python train.py --train_examples=39062 --spec_augment=true --tokenizer="char" --vocab_size=31 --encoder_patch_size=[4, 4] --encoder_depths=[2, 5, 2] --encoder_widths=[64, 128, 256] --text_encoder_activation="relu" --text_encoder_head_dim=32 --text_encoder_inner_norm=false --optimizer="adamw" --learning_rate=0.0018 --beta1=0.9 --final_lr_fraction=0
Rows from block 3 of the audio encoder of a small contrastive audio-text model, named by matrix and row number. Rows with one number belong to one neuron. Each number is 128 + 24 x the weight over its row's rms, rounded and kept within 0 to 255. All counts start at 0. Numbers have three digits each. After the name is the row's rms in percent of the matrix's.
After each neuron's rows are labels from the 100 clips, of 14848, where the neuron reaches its highest value: "strongest on" is what is common among them. Only what is clearly more common there than usual is listed. The data: simulated sounds of rotating machines with and without faults. In brackets: how many of the 100.
# fc1: MLP up (encoder.blocks.3.mlp.fc1.weight, 512x128), inputs 0-127
# fc2: MLP down (encoder.blocks.3.mlp.fc2.weight, 128x512, transposed), outputs 0-127

fc1.237 095:124127159139132133102098117092132160147127098189139088143133143137128091156167118120148127107131128135090099135138152124143129150131115099130139095132115165134092134151110141130108124149166112135137118178070078166125124170165171102120147088143125130104137163186132157169088101105144140073081117141117121117153126140118142089134110127128140133139098123117154128145153131161140087136112
fc2.237 097:141125118125111130149117122095128065142130164124140107144127149120124108086151128126156126123113142086146119128134115126135150124131134094142151125122138117109183136151168120152127098130143094154099133164145154118126107145092156106157097133110070128140096114155116110103137179167133153150138108123153144167151091130127114112135105163155064170107170096099135071144171145109087146125125
strongest on: piston engine (77)

fc1.243 106:118168122130106104148108155173136138118146147129076139156116141112129085123111129137133104146127150146170172102118141128120064132130137086112125103145081109131136134153166173122119124119114129092157130108114121117099155143118130131122083150128131120129093187123130136128147183140092144082116121140141133122116077096149147129117109143133085141138132188075141079143129091136115137147152
fc2.243 109:101140117085137166134141156127088114108106108104173141106132171149108116145152158140122117127118112134044179151152136140118158098104107124136132125124124157151123163130136100122169158124132138125141154150121158155117143149104157108140162119133093117093165058161118141104138123115118122163108145157137177137135100116138153120109101122131079102111135092113138122131175109110160104142113
strongest on: speed: fast (65); piston engine (60)

fc1.226 108:141134131110138158111133150125153139106107149152127103127142133111196089127130097111121163137173122141151099148088166157130137125150120120101147108140142194148110094127126123109125131146119161118111106139153167163102080117129106122142179133133155103123096138137181177126110096137153111160137100136124116077118113137153107143090152101105147129137086137066115115144117118131081146117137
fc2.226 110:140114135117131124128155122146092138145145146143154155095123172103103147165121111145119118109130161109101115095113115102143146125124146082170147137141134134096109169089075142130182106118108133134130134087109092144130136128090113138175115134125144144153146108135105136125128118133112135121152156130127089188126099119129149183135129142133141160106157120110102154050160165153146106079159
strongest on: pump (40); compressor (32)

fc1.313 091:106108136130170128126086105100149145138153155095110139132155139144133089123155099082150118173128104100106148135145113083117095145103092095054134107125118117163125108159146131181121119144164117105114112167099136146134154157132129129122129085139128113131154126102139157120130104149124132102080131119133132131113084188103149107113129169129160133112162153153149112136137103105124162163100
fc2.313 076:144124157145122137072131113140108139098125164113108133131135132114147104104120174139113140123178138104126122113134126145170119123110131119102129157138182081125104168105118112128153069105141164088133105133120163142110166165106155195099104159122123094130123122099099118157115141125112145136113105133107144140118085144147131112147172110129163098126177143073118129149122121117151146114081
strongest on: thin (high-pass) (100); pump (45); fan (45)

fc1.328 098:079104129130141118150127086093133127107175112102138071112157147125135117083147126143145108119140107157117157075112152135123094118140110128182093103146143147115133127122119167142123138142112125082140102169099129137101134136115183170110129143146147094158110183106132166134126146135109128084134121124133073114131143167120137110146098100170123143136116116081129120162116100159137109109129
fc2.328 107:112146137126139105098129149128108147144109146167134122122133125169145133162123119111145144157135092149129096106133130150088144172152168170159158124119106130134141131137105127112125160151112154125108146140128120096155130121140133147145138129152113112072145130125101145157169078132136123150079097127083141148137111140062161088071114092152110159162065151122129096154151139120174137134141
strongest on: squeal (35)

fc1.486 105:106142114136126149099090111092145135155123123152122098152122112134105083151153118118157111119108126136130127108147138105143138127142111067111155094120117123142124132164127174180111097133138101146108151170052133193148122158164148096137121087151142116074154135164137142101141115103141127089110119096103157121143095150101122097125105112125141157143108138137149116151150087132168132144123
fc2.486 112:116161128129136118142148124144107137147124185162107109116123144162136133133128097130135164100141107062130117112113087140131119153125174093159149118111130124109135166155087125159147133132114111153118165114148126118111115113067134156131094111097059138135097119124099139185157161139115144122122124145159102177122092111137147097110143167158118120126170127092120120157137147121076130136137
strongest on: speed: medium (82); text has "speed" (82); compressor (63)

fc1.84 097:140109144134170105145128176140154125093112142160107101159101137160148092126118116072140095170122120122118118131090131116117118186116121133125103119090117119190117128124176138132129116125117093119120094147151100133074147112102131117132136102156124127168152159146104113135112098157131120097094150109152091139115120137131213106091157137115096107143125100138119111116162134096128131144139
fc2.84 093:134167122132094138161144139127108092180089116087158119143119115134124150166121172131098116116151147103112150145168160137152156134143125153151129144117111118104147108142167096124138158114123111136119104126105127088157093121135097123196082166116095121160117147124154145102155150118132119121129125170083114118131078154114118160112090090165097148090102101137118117098093108147142136135128
strongest on: pump (37)

fc1.99 095:098111100163134174123093110132128136118103123121116111145126120107119147130116076151163105149154123100118154115145099155111131138106193113104155123091120117139165120180114152127148127133146141137114143147129111133117161137131125097107094061138156101127149097127123190148121155130118164115116143076161116102140102160112116109143122097133153108137117131168181168132137113149107116182111
fc2.99 089:159122119143143105135136132106146137105180098157085129117085114140132085140135099144137158161141134172158079166096144119121111172116143165088102132120130116139149155127099164062136102123111117141100161133142142121136088123202124127109109097106142166127102130121138121120168140098121125156105096138121144134139099139146135157112165158148143167153149106122109082111100121111144126121140
strongest on: thin (high-pass) (71); gearbox (44)

fc1.321 101:108115131139151114142072126157163142124149141077110181100170139124138083145118140105099163143072121136105088131085122126135135149129146142149109124165141140148123132102143125143125127130160159092134109126118117176154096156138116127113147156118123139168122113144150116104102118093140091085128138129186120114133124136151197089101174166160146085129150145139141135115136120136113120113141
fc2.321 092:099122118111165137152125141143109114169137106175162080111124148107137127101112071106129148100145105135127131107184128102111101144116147117120149129105172170091161122132122139160156067155137129155125136119081141091127135138082147157153119131129114109109141156112121123144119177138140129100182125134138085130163086161130108139136128130067100108138173107124125145126113126133113119117152
strongest on: conveyor (85); state: normal (71); text has "fault" (71)

fc1.337 097:156120090112121137117129142128136131141086119159141104140111154166143092141120173125117115147102101097086153112125129092145134136112131142086118131108129139129135170129148158157126123128170121124122072173114086155131182164126171115089116113131126135121112143108142127065122171154148124132121183092119167131137147111111151102129127095149097068111153114149167120154140088142139129144117
fc2.337 101:159157115159169069167109100123128140112176134140132164137105125108134106152155104112122111130153135157154143131154140107162135138132133122128119125126110124098142146126101155083151105131079113124099154136124169124126107084098106157164127139106127153105102134157139133122158113112138137082141087141098124144085117150142128196080151110137107173141151119102109085134157104154153127089138
strongest on: thin (high-pass) (75); quiet level (66); turbine (49)

fc1.229 107:149153125152113136133110129103140125137094125116111145127120094129143110125116177089128132135176126128112103142139128145160183146156108171089147096065120086178160083127152113111103136172128107113102124160133133144138120158100134139117165098116105106153132118106146157145110139125105091124147119153097122115107128157170091144098159105103127100131124114082110113141092075145140126160097
fc2.229 113:156135141142097117121118116131103178212106100108121116108116133179135140140131100126118141176136083172170103130118131142119134155116174117151123132117122141123112131103117143138104144139154125142113145125102132085113100132114166156105134135118115134113131159140163119187128140085135100092108132168114115149130155124112117124092120089101071112142111108138144164175143151156122134132074
strongest on: speed: fast (63); thin (high-pass) (61); turbine (31)

fc1.342 115:164110132125150175144155149146136156117137127097117096101097111203106131109124145123178141151101107109092091135131146155116135113107140145118120146100119124141144105116132190109080120169143178127079142122129154129113147128160152112117156051156084136093127118130148124087145134116156133172102121150132136106127131116161140119124116153111127122139131136137140123124146076080114124140130
fc2.342 125:128119107177117105122121142115165113115144106166132127111133110073119127101133124146129151123136166147129147103129098110152108101122094097094119136139136145108108151141133109119128105120125123133125137078072111114086101093116096118147123135103165121166147172113140110142110148142121116095164157117155078132123140161176101156172144177125185094107146145142129177099097108124088122113121
strongest on: speed: fast (70); gearbox (63); electric motor (30)

fc1.86 103:111125098156129138102129114125104135090119156161139141120133163111190127104142154124120101166164113140107155105151125101114120144122088116148122101085163145156109124146131167152143088140134099116135120154117118108089120169090145130111164167134150087108141104094108168143117153159123117068143111129097124136120079158149147116118141096107133139124143125083148104151083099172149123149150
fc2.86 109:105121119117133138136115099068116091136179116099145151144103091117106120126145113139141106109131179128135172112114136126097102097138099122076097121137139138125146139134140068132142121116113178118166157130122131122129170114142094109144091148108120121105139123111160151112129174165151128159126142169140141104141094167126104130156109123190137157110119148098155083103148162088124104136129
strongest on: pump (35); grinding (33)

fc1.181 097:128121105136162120123116134148154109122088127088081130082177138114177126135088123136130114160172094156131118183069145135113094145116091115103120124102125112164173105145165095114080104174137095104132113121127126094097098117095146110139112111137128124142113124081127142110091154168124122150144116098163145106146106149125136132131125140100127117152162102123134089132113150147115143131153
fc2.181 104:153155152143140129122129120120123146130119183146124130130141132126105109056120150131127137074129142121114157115123114181110118142127151099143123113133124109107171153129137162075127104111063115133115141131166145090157135119098101164142129169103115147111111082151096119116129158142111115107110116130180145148126103087123170133130077179114154132138131142132148115137105188109134123122092
strongest on: text has "speed" (71); speed: medium (64); compressor (39); machine: piston engine (31)

fc1.171 093:141097107137164128130121166126149126118122111084105108113141144143157130111132127088173126159158097136128129162127141128093107121112123140100142144098132109161164100165192100146074125192138079115121116129145106116096113116109145108119112087131114113150088161068125144083118155143121124152123127131124146107154120156121149133151113122092068140152150130104127078137148131123139112156142
fc2.171 087:146158157139112135115106127154146098132101116151084118172156086126129080091109117140124110136154118111159147177152071138114137128102134104095120089133145116100173148142156122076138116115148116151098130103097107112158122123075120158156079119121123120119096120145110123151118181106141135133144118153175120132123105095131124153123151167109104090128168126169144103125100165117119140144130
strongest on: speed: fast (60); piston engine (58)

fc1.193 106:089090122102112143153118137132140101096137188145120115144127145124172111112155167127149104178162150118145083137108135125058097125137098112128153123098194137167115127179142149122134154136109145153112152122113077154092120134127133113127149130120147139130158130130113142120098158123151131102102106123110177128114083133132162105120115155135113090123141131123176109104163106102145118161138
fc2.193 098:154118101081097100113167091117145116126137093114131090132162138135129163140112143137115145097114146164175137152146107130122132142140079088148084116135133121126096139123115108133135122112133114142129172154152160148153167127155118076160102171109148133115136148138153134114098129118157125130122134127090174120114116106146132131127142098144127160143077142170131108031118138099157142130128
strongest on: reverberation (60); text has "room" (60); electric motor (42)

fc1.392 071:120111117162154159149110096150156167124107153149080130139129112126142054105124151110135137157147112120109116109123123112101120175127173125115129107144086122153169082144117148145108106153142138089120115143099134107136119188142141122099137097165157149182135144082128140106113118128120122122134117128185143095116104150151173073118111133136142139143130133097140120183113111130137134164131
fc2.392 041:105117162132125145129101154160128122092145140107194143137151164145140106148117151128121165091127124149068150100115110124103114110114122140157101123153196145122117188127141133130101098124150144089154120163108101139112164162106126134080141127127142112136168103133166143131109117168132132141113141113140149113138125121122150098150159099108150100150136128099132127132159146162097076170166
strongest on: clipping (100); text has "clipped" (99)

fc1.40 092:164149170135160144122124104130134164135125109141097117072140131166101155135138123103145187143123124155100076138150061121148113120127090114117111128158121149144131146108137151132131114170153108098091143153081131129111123086135162111121189121130062128091113106128105144138150111137108110133098090157123113099120151141153146132089122144133155122158130117106150113171130115133115121132091
fc2.40 085:108127131115114134143120127135160103096168110149138139177162117107150135143104135113112044127138123102148148129100143117122145160124146106155111129121112139132093096161125149140113098112156122116075138124171149160144135164162133096102080095189173118126145129178124151124148106104124150102121115109144101109121128117095148083102132121171168121138119117127131117126155130165142164142086
strongest on: gearbox (53); rattle (35)

fc1.202 101:105143138126137169124142154119119155150114127117115107113147123131132115111097142121126094140145142089103116110169129111119112106140131097124118136136087121138154092113177175146129100133140141092075095132085103156139121164129180126130114115179111134128159153111107144135114172145074113118166143136137136073154062113142129123149097087101149148129124120139174097155116084147103121129148
fc2.202 091:112104140129126140151135139137110154097133144148159107153111137115140137129139142131138181116102116084100119111108140097103140146112129122122127133128127164136123131155105116139169152124152112165120146115130118185100148158144132123104130103131173140132158117199137132166098134163121120072085176099110063136122080129132124107109107140189147099142116097126091146118186113146140130148145
strongest on: speed: medium (60)

fc1.416 096:077133106162118171114106125101126138148120159151105137122122140132133096163137153121158069105104145126100095106123129101133152113135128170133140130129067109156148102145128168186113150163157127102137132141092124173129113156167124098133150088167086122117144107121141122142128104118154117078102160134116120117146115140120169112131087133108140128125082182142162142144167111136141119117136
fc2.416 089:113177091118121118138162148105118101134105149155131128138148120175125129115128101139130151099142135081151114133124094203118156137137144152127114127119111128103153160146113143132167172121080103136126158137111141170132132127069118116135093121100073114121133094117114125165180137111127137145101146107206139137136094122138180116116136117153135114143125094116120122134161165114100123141103
strongest on: text has "speed" (78); speed: medium (73); compressor (51)

fc1.470 113:153143124152168131108097124125132155113134157147094137127141099129125088104150130082133101178118120117135117132116152118103086135108134085082140129116119148125127084127136128152126102109128179120098085135141160079073173106115115098118149135177129111133161134122114135091139105181145138105100113120138119140079099181136139126128140124099173139111138092163134148142123133127149170138094
fc2.470 108:121138129082124151126127126115143127135159176137133101146150126113135123130106066103133152158123124138163073079118092120097152167128170179137166127118129119125126126158129120107123101129126115122153154148153154147144092159155168111145161139153160102138074092099114123139113196124113130125138103098137125115101089127148104099125147131111108130125132091090124094118092156139080111129116
strongest on: pump (39); grinding (36)

fc1.88 088:131122133180146141103109137140139161085115132152110100129126137094151073111143131104143157154186096137120091163173136112127125146115136075118147109121150149143140092154100141136112110146166100109141144135083139155100089152157125109126166119151128104159066154139117150132071146126164096100126121118140154145105099129182102132127126139109136154168127108127112138144096126150109142116135
fc2.88 077:112094171112127125164122143163138116122141101129122161114110166093145141151104137113134113106081137101132138063116124124152108116151127131115125136168098147108146145115135106142161139149127134137082101125120096128139144171107142114137133143173143177152111063164079130086128101147112165161125100093129176137123138116115187115110127174148173129114105133126122130096152120149135132126150
strongest on: conveyor (31)

fc1.194 101:160106126122161143132103135087160150105145122118130142139127130152136112088133123095151124137124052124127131144101134130105110199104098126114112112107132128142134143159145134154112109130121097108139091205136125125133170156125152088080124126180126129142143139127152133087119147125149124122111150120101111152126155184103125078091125104107120121140148114117114103176156136110148122170093
fc2.194 114:090158170099151085091146129141095166111121145130098167131136116141142114152116159110135159138147100170148136160152140145112115133149132102151153120124149135140096160122090078144143143153111139160136157122161102134124083115156121160114100154082112140108092113121102139142137112119127145160124140179106152155128099086175095122086121094125107149131121123104117128184120134112152144138082
strongest on: thin (high-pass) (51); gearbox (34)

fc1.138 096:148122149147127121115110093162124175143145150120112117075153120146178122109126098081118124132148129121109026142142122102117142181135141132139143118130112123136155120125121128073117110137138137090118122207140079087145130146135130106112157106145132144138090155116149142144109120124121138118140096125185081117139128161124105101140159154126132102144125093151118137139128152146144127130111
fc2.138 101:179128113144122148136144135100118090117119119099148126163124144136105107120156126140131124115109136109138158124134115099158163149137123116137098127122103116152100119144148081198102128126133117080082101161128145142168138124153130087139088119137127147151143105154098132079135116182133130111134086078121104163134128101117126106145146152162151169092124085137116107133127107127087174179108
strongest on: pump (35)

fc1.66 082:150101119151155175140112125130161182134114104162106099151156111135125128117124120095167106111137120122143124120126120124113112155125125119088120085123112122164169102164155174148108126146134104090117139155097120106096162158111135100107132084153141115151132136105146171126103146130098110113104095101151116067136105155125125097116135120120154166163131121131168099175073099152112126165128
fc2.66 061:123120119164119169074125136156143099138125089130115125127133140146099118140127129143116092126141122088134088098114151157140166130139129159182122137121123097099119091175118139152108145129186133153114100109135147126114107124123099110085141110186111129113116094096108125136148131103096167112112108090161144134119145171113148061144171147147164137123129127157141183143121143129168126132104
strongest on: clipping (82); text has "clipped" (82)

fc1.23 103:142107151145173145186099117117098120143177104113119104125114099174143110083122105086142157126133089131127137073104093155105083146116125106141130135125159155148131146144142203160091108115119151100152125130124149126114133122123147162108134119146111106104134186087140120110137151104110142137099120169103123135120126143124100098105097125125127124187125140076152131132131112121127112121097
fc2.23 103:136144122161093150091119146136128117173093123164135155132126120127070161169119144139132095108126152164097118154144149112079154155140122157127097122130091094096141102127120111086125157128115107184141160127156172095131124139185127118173132133120136152115114086154149149120156099170140124154140136112142106140121087120117185144117079159132132158107137102128113121097135125118141138118116
strongest on: reverberation (75); text has "room" (75); text has "reverberant" (75); gearbox (62)

fc1.33 090:166166149153147130131118123111158153110129141126130153128116063125125115111106133120144132203154116154132138148112116117111139129161129135090089117086109125159148128145139146110109104129109118107133125125117146105105157137103121095122151101128120141165132155109143138155129120130079104149130109131160112129085149126165148112128117097066108123154157040112117137171093113164108101138083
fc2.33 074:155122113105142117139134109135149155195135135107160149126139167133110167179128172128144133093081105156125165156128171102122138140134152114163125128132136145088129139114141124086118138121144113106084143150102107113104158125119154135103145119126135127132126172147153112067137121111095126127088090129108130119125168117142127098101101127122107095098106064114130133165121141190105098133114
strongest on: thin (high-pass) (67)

fc1.70 093:077126113112142127097113147099135146167124149180122128081150139116109145165155140122138105101139143105129148161115140082100135129126130110050138138138098106130133145122134108116131088133158130146113147136146103200056129117119143127097092127112112151134166096125124123081138111170108180128099170116142118116150122129131155120147136158108131097133168157136140115143143108121097132134148
fc2.70 100:141167135100130103097165109120111128143117155161115128099139187120104113175140151118129172131135124132182112118103088162129150125118144096178147127122145115110134131141087146136136151126108149122123129132166165110118125099167125138120161136118143104120085141103119095135113099110121127127099079151089130142162154114114113115105145111109152171148073061088128095128156154126168136122131
strongest on: rattle (35)

fc1.394 100:143106153162128151145112099139143142086119109111100141115147145125141126131114110136122145116130135139120088163153115138123118179191119076131092120134096134121158124113082156117126152101141148104149124132068122136121125110167098128106165139115116124187101142122162113122064106172124113106122151112155130111139159104134126109153142187124164151116143171085134147165115135096118095119122
fc2.394 104:088147118088096155113116179125128100144099126120151082146139108121099106150128124115130083128123110101137114125154160115166150138141149154112155130128104136130120099143146102166132159140129108166078145127106117127130147173138166098193060122153130145110130142174068116105131180140126128156126124168105108119111107109112115123114125105142090098122139108161124140114145120130151142159156
strongest on: conveyor (51); compressor (29)

fc1.199 096:078099175123129173133138118134132119128112151134128079142162149136148128110136113097161126160132122071156065116096085125142125145153137123124135109141156119146148126156128121145111150129142141136099133163107074137171137155121159152122128094173127093112109108116103123117139156135113155164126099159128136139147081131108126108129158119089094115166124116117139069141141069120137115126170
fc2.199 092:135128131130102094136123093138150127106135128159154126155163086114153148104112146120122146122122144120111156104158069107099134140109138149118101129134154087138139103168142129082114134116137131095141137144157168142122218117092122131122110115107167106100117108133110117181057161147119122084151134144121135144130141174131109111157147134146110130156123156108158095118130161107166148149135
strongest on: speed: fast (63); piston engine (61)

fc1.432 115:147101115124143139117142147151126135105110093112091141090170126126139133098116150116138114207153120125151132168111091141074095131114125140096119144125136134129142105137150093136127119126124168132130074121182160069111159106084126111121106137154167125136127135059136141125115140142145173195125093129124128106112119142087117137124137100085141103116150108122119124135122131113144156144104
fc2.432 118:083157119130121137098144106130115133170126191145147092153172128106111153087110114108123127109103132083169118089133078140108145133135147123144146116130129143096148131153143142121159133130124113147119119142127152164112128169053132116146110153118074090113106088130089138141138178163125134126116126124176134117129089095125150120134154149132100140115151102104158116151135184112134147134106
strongest on: text has "speed" (79); speed: medium (73); compressor (47)

fc1.123 097:137127114152121147104093079145129112157096183157091130124130163112137046126097149123125085103178145109136143133125118127120127138163160138094129131110131136172139125160098178162121125141114143118128119146122104128113154121105135156111177125119077082141166110121152138119132132147113112103132131102128165100123138155150143120121138119079126098131111182127162150143156106111120106149170
fc2.123 086:089143107130137146123141115149168154134147137104119168126156139088133143107123158128138131112131112101144152131158109096106125094128126085129142131127152155095111088133133091141140173139139117103094130124128124163157076151107118132084128102142112128121133110111164112090123104122112140139092133132186092074138150120137174099120099152168167108073106086185136156154135144124114126134150
strongest on: rattle (50)

fc1.241 115:116121124131142184116129131129121134135140122132142132122124202138125120085135149127144161109170097151146152089119172177080136116120177107061133108125124115118107136145126134106116082149100130133129130163157124099129140182123115148122135109122170120134117136132125137127142166103090125156148097110116117112118129126111128130130115174080096133135121107157127135138063120098096080142170
fc2.241 120:122128133165155104106120102119120157114101123106103186114139157149130131189124149130119090095138142139080115138149121149142107143122061113153132143142143166135114105069117116172141150131153165108124092103102125115102121123137127129121148173142151122125135104111156128111107046142113131081111082176141115129126122140094145115123129109116168133126122152098135162130160137151145136103107
strongest on: piston engine (59)

fc1.93 113:164116133119132131156119138180172159087117132115072155157153124125138110127089102105140168112126118128114104131111079124094125164152104135104110094129135151172171114148097151150127170116121120133146115142085148156101108128150117125112163157134121119151131131133138110136080113115145128113050154114158127125107129116136204117091128103132161112144101123125133138119143141120143130153080
fc2.93 119:104132086137129140110127170101130103166110179130138066085151134121086114131130120129115154140115130123140141122126149096115088126131127147137154111138102139092133102180167120126152141133122116161121147134079168099120104112136143101166082117115133119145123140132129145117149150138150138143133120106126090131134050175154111165132090162131107097116158098182113136087122095124123124139154
strongest on: conveyor (56); compressor (29)

fc1.433 116:129148138138137106119128134114155149157129152140132124116137094134154108112117088134124120117135121125146102106125096108132136127137147106116122144110146152157068147137104117158106107147138075129146125114105159160133085159114155096125174088144141123120206131087119129130138110105160125077135107099133119162103131140147162130121122141077128128154150046148112132159127086171128122141074
fc2.433 118:097121136107146117120140120100109136123094112080147114094128157151130144123109150118120161123152120119095122179139138162140167109120109132111123132127145123123163124084125063112128163135168154151111134129082141174161156144116156133140116120168111158084149134095108099120155121096132141161104105163155149109126109126130068142123150066112093116134099089177128113127162140123157115114116
strongest on: speed: fast (63); electric motor (30)

fc1.266 094:136102124147136144091113128110150122125100135143115091107121118164144087135149122135140127153158132136135120095100145162140137159150084126077125127103152109167132113139132121162095162167122125124128118158153093143131145127107118108097107121124084133138136163108124163108097138153151146173108077131156095099113082120093159113129172125133168115133144183091152129178106112124139118177171
fc2.266 087:112149119104107148118113127148126121122095122140132139185139117124102101093135150126099118150125107146146110181143134140130140132148139152108146152132110110127153098122146114131129152139114118188086120113074174153123199135131136131117056088128099099135127118127069136142143154092121107159154126157151137093150126089136138139137134073096107089124128149153151150158146142114100162126139
strongest on: rattle (40); compressor (38); thin (high-pass) (31)

fc1.510 102:154145143105139120137118152112151161120129144131106075128141126148149123108125118124121185140149064143115088133102142171150136127132098143118145117130143186188094127141155159128089146155136117119091114143111142150149097165150194143125121082134104123113121146118134158103141126093134107159131096132098110097125111130107129135087141088129169098151107132081114133142082128119091140134133
fc2.510 101:129130160097138134110136104192133134079145116140076125138113153088148107132115107157128144120137158108136091126107106120156098118132170091124131146141148143122146161092061132128153117133111149163091169103154103144137128078133107119134110133127153126124099130138115118144142090157113151131162130099136131152157149057121111141140159146137158158144141136149121122117137103156076148094171
strongest on: gearbox (90)

fc1.265 090:147120106155116134129143139142149143143114144149097099102149147177128109143153108126150120107140107146150110127138124155080096165150089113097140100134088130150127114213142126140117137160147109159133112133113174095055124131165132109117182134137122096107113112101150127081100153127099135103078110137138117123128099138131136082127131159113112134142118120126181122145129124087143128166125
fc2.265 093:136137111171130162180111130093149094129145155105137125162110096097154080098126111159132122096119178117121147102111139094115170072120168113097152142108129142136153120125133166126120132142137120101115128153140146184116150118112108108114134078099104090118191138142150113160137127145108113173113139132119098089132140121110098154115167118098156140128096150145147165107135100126131127116103
strongest on: piston engine (78); speed: slow (74)

fc1.279 101:128114091162135159147131131162136146101126141159109120115140151088128140079117143096145134150122097112132134120168129084075126159146170118139158089131113130138127083152169161129126119141178150094116094135135130082113147165090112112119125121146158100115112105117109121104109178180152111146134135113146131085141109156118116096098164145123102129136136098124146114177096103161117140139162
fc2.279 094:171131140148128119150134151143119142102126092119155133168055159125113122127124163143121146130118119115107096161172176090137125121111123149113108122119079128100109125115144144135156124144176116065057142150111127129130079130174118116128138122119150136161110158157115141119115158111127101115133161147134136123106144101128114147136187188099124145136131101110105119118112091148151106127157
strongest on: speed: medium (60); compressor (52); clipping (34); text has "clipped" (34)

fc1.57 086:159144172138130147140098098109143127134117147135136134090123152129144071168114164122131139102163118120088134108120106119125117125133104114148119086123126119124190124139132152115122083127149135100159139172087120097098101125184144126103177107157117105120127122110123195135107137133087132115112159140161126118120167150163118082124089104151160141138104103127171122149101140141084134145132
fc2.57 084:136147100149110138173123110092121089177136140127156111124162125105106141157151105148131134106126171123139120119135106110115168125138135125103136122134108117112115122138154159073110111153113101126130128129157107110143156096127121147158171164107117090133170148125193131173100112137147108117115126132101116092114135226121125120131119156133128121116141135131148041103152137146125131132135
strongest on: rattle (43); piston engine (31)

fc1.189 096:144116126131141143157117176113146106118153106074120123164126133120172107120153144127214143157110132102118096159154138151113069127110129141074157133134116110158128088143184114143081159166125093086104150138137133148140127125145145128132118084128132125154099161149128163094125161119088102125116133133120141111141120109163115116127118157122099113130129148116111122128155119126067126153113
fc2.189 090:147097111145152145153114087103158141096146093105135142133133125089164137076135126116134144137133109126168135151144136106126177146102117115109120125125142164117163156120126056100162088123155114150157154128114115127155104139176118109155124123127130107153120102136136158133068170125133131131134150131111115155134144130144092143118127190136120106115143073170127115075119152110087151100138
strongest on: thin (high-pass) (56); gearbox (39)

fc1.305 091:142094119119121167142146145139148172100121114176125081174101121123167123105150119103137139130120136121114097099165126111135111125115107128074127132088165171105117166142118161144142121130120123138126108137099102113079108145141160126090182110167138148104098142126125125144102128156169170138093122167113097133082132099099113131123145096096137153149150105131142105183137125146159128130101
fc2.305 100:127123138131119147171113108096161155128132096134126119133118124177167152092150133092147177150105112112135115149158141133113119150135127178160112126143154116150112093122145113100111146119159107093105143152163191182137137118096158138099141124125075118104110134173137128140124140097122112086087101125154133152128170154146160111081154168115120109151138098115090137136136147120118113168120
strongest on: conveyor (56)

fc1.367 096:143110157148147130125090155110129160144131146151110112137125128144159124115103125082158127162146105119121146122128101133090080196090132107129169127050110130114142120157154141138125108134131127131131132163137133070116130165120142141088112125153149097170151125122131176168116113123083134128143115149142102108124132143110127087092079126079126112161104129101150146127146153115156109141093
fc2.367 105:125115117144130146133146139112153118099086122095090140160117135150109115109147124145131148111115116155171161214158149133102117150135141142096126127138087104147125133165164093138070139140129115138148120141123109149150109117162108078148096115091146147133113142141149123068117136127122099118119138111138115109130136068118149142103153166099087138131134119157112102127107122114070162170152
strongest on: piston engine (49); electric motor (31)

fc1.253 093:092111163146159102165130145126137166159162109142099147121119092132145108089148114121174120134099109135122126104143127110106083135118132117093132119131096160113126133146147150148109134139159136146116130115099135112116095111115181129131167108196147128121156134127116178146133133128081124082125069141124128127134099151139166110104070156095114134157101097131170117134146075151126129137098
fc2.253 088:139133129109121100095117122118140155157095181105100107140109140153095097147127136123101145134111090143120131158145147144158151202135129084128107121127115104120069140134144115126116156132178127156136085133127125154135154190155146133116107161129160152128089152165151143064115122128154103120119166132119119139134090108130124100091136075125109123126149115085143111174142114137114125126138
strongest on: speed: fast (64); gearbox (30)

fc1.177 096:136099165118133121120141106112163149104162131144127136158166140133125148121161132099179149138115092135157116119121104128101115169198103104121103091126147108159107151160097131127128126123106108130111160167105081126138139161143130133085148150120151118184115123151148131107101142125110123116104109125121124135146148159129152069096133147139100143175088082129121061115111144131122128171125
fc2.177 108:054111133146128108167133127122157103133133140158115155141136077122139102135157095153152122119137126155171134156137128124080054170137105176125132112123111130112129152186138105108133175152121100158168164123110149117123124117137144108127094129106100120118150134077128104155132148116131142114146115127111075096132160101119148137092115092124111123136108137154143110151119129108103163154155
strongest on: piston engine (63)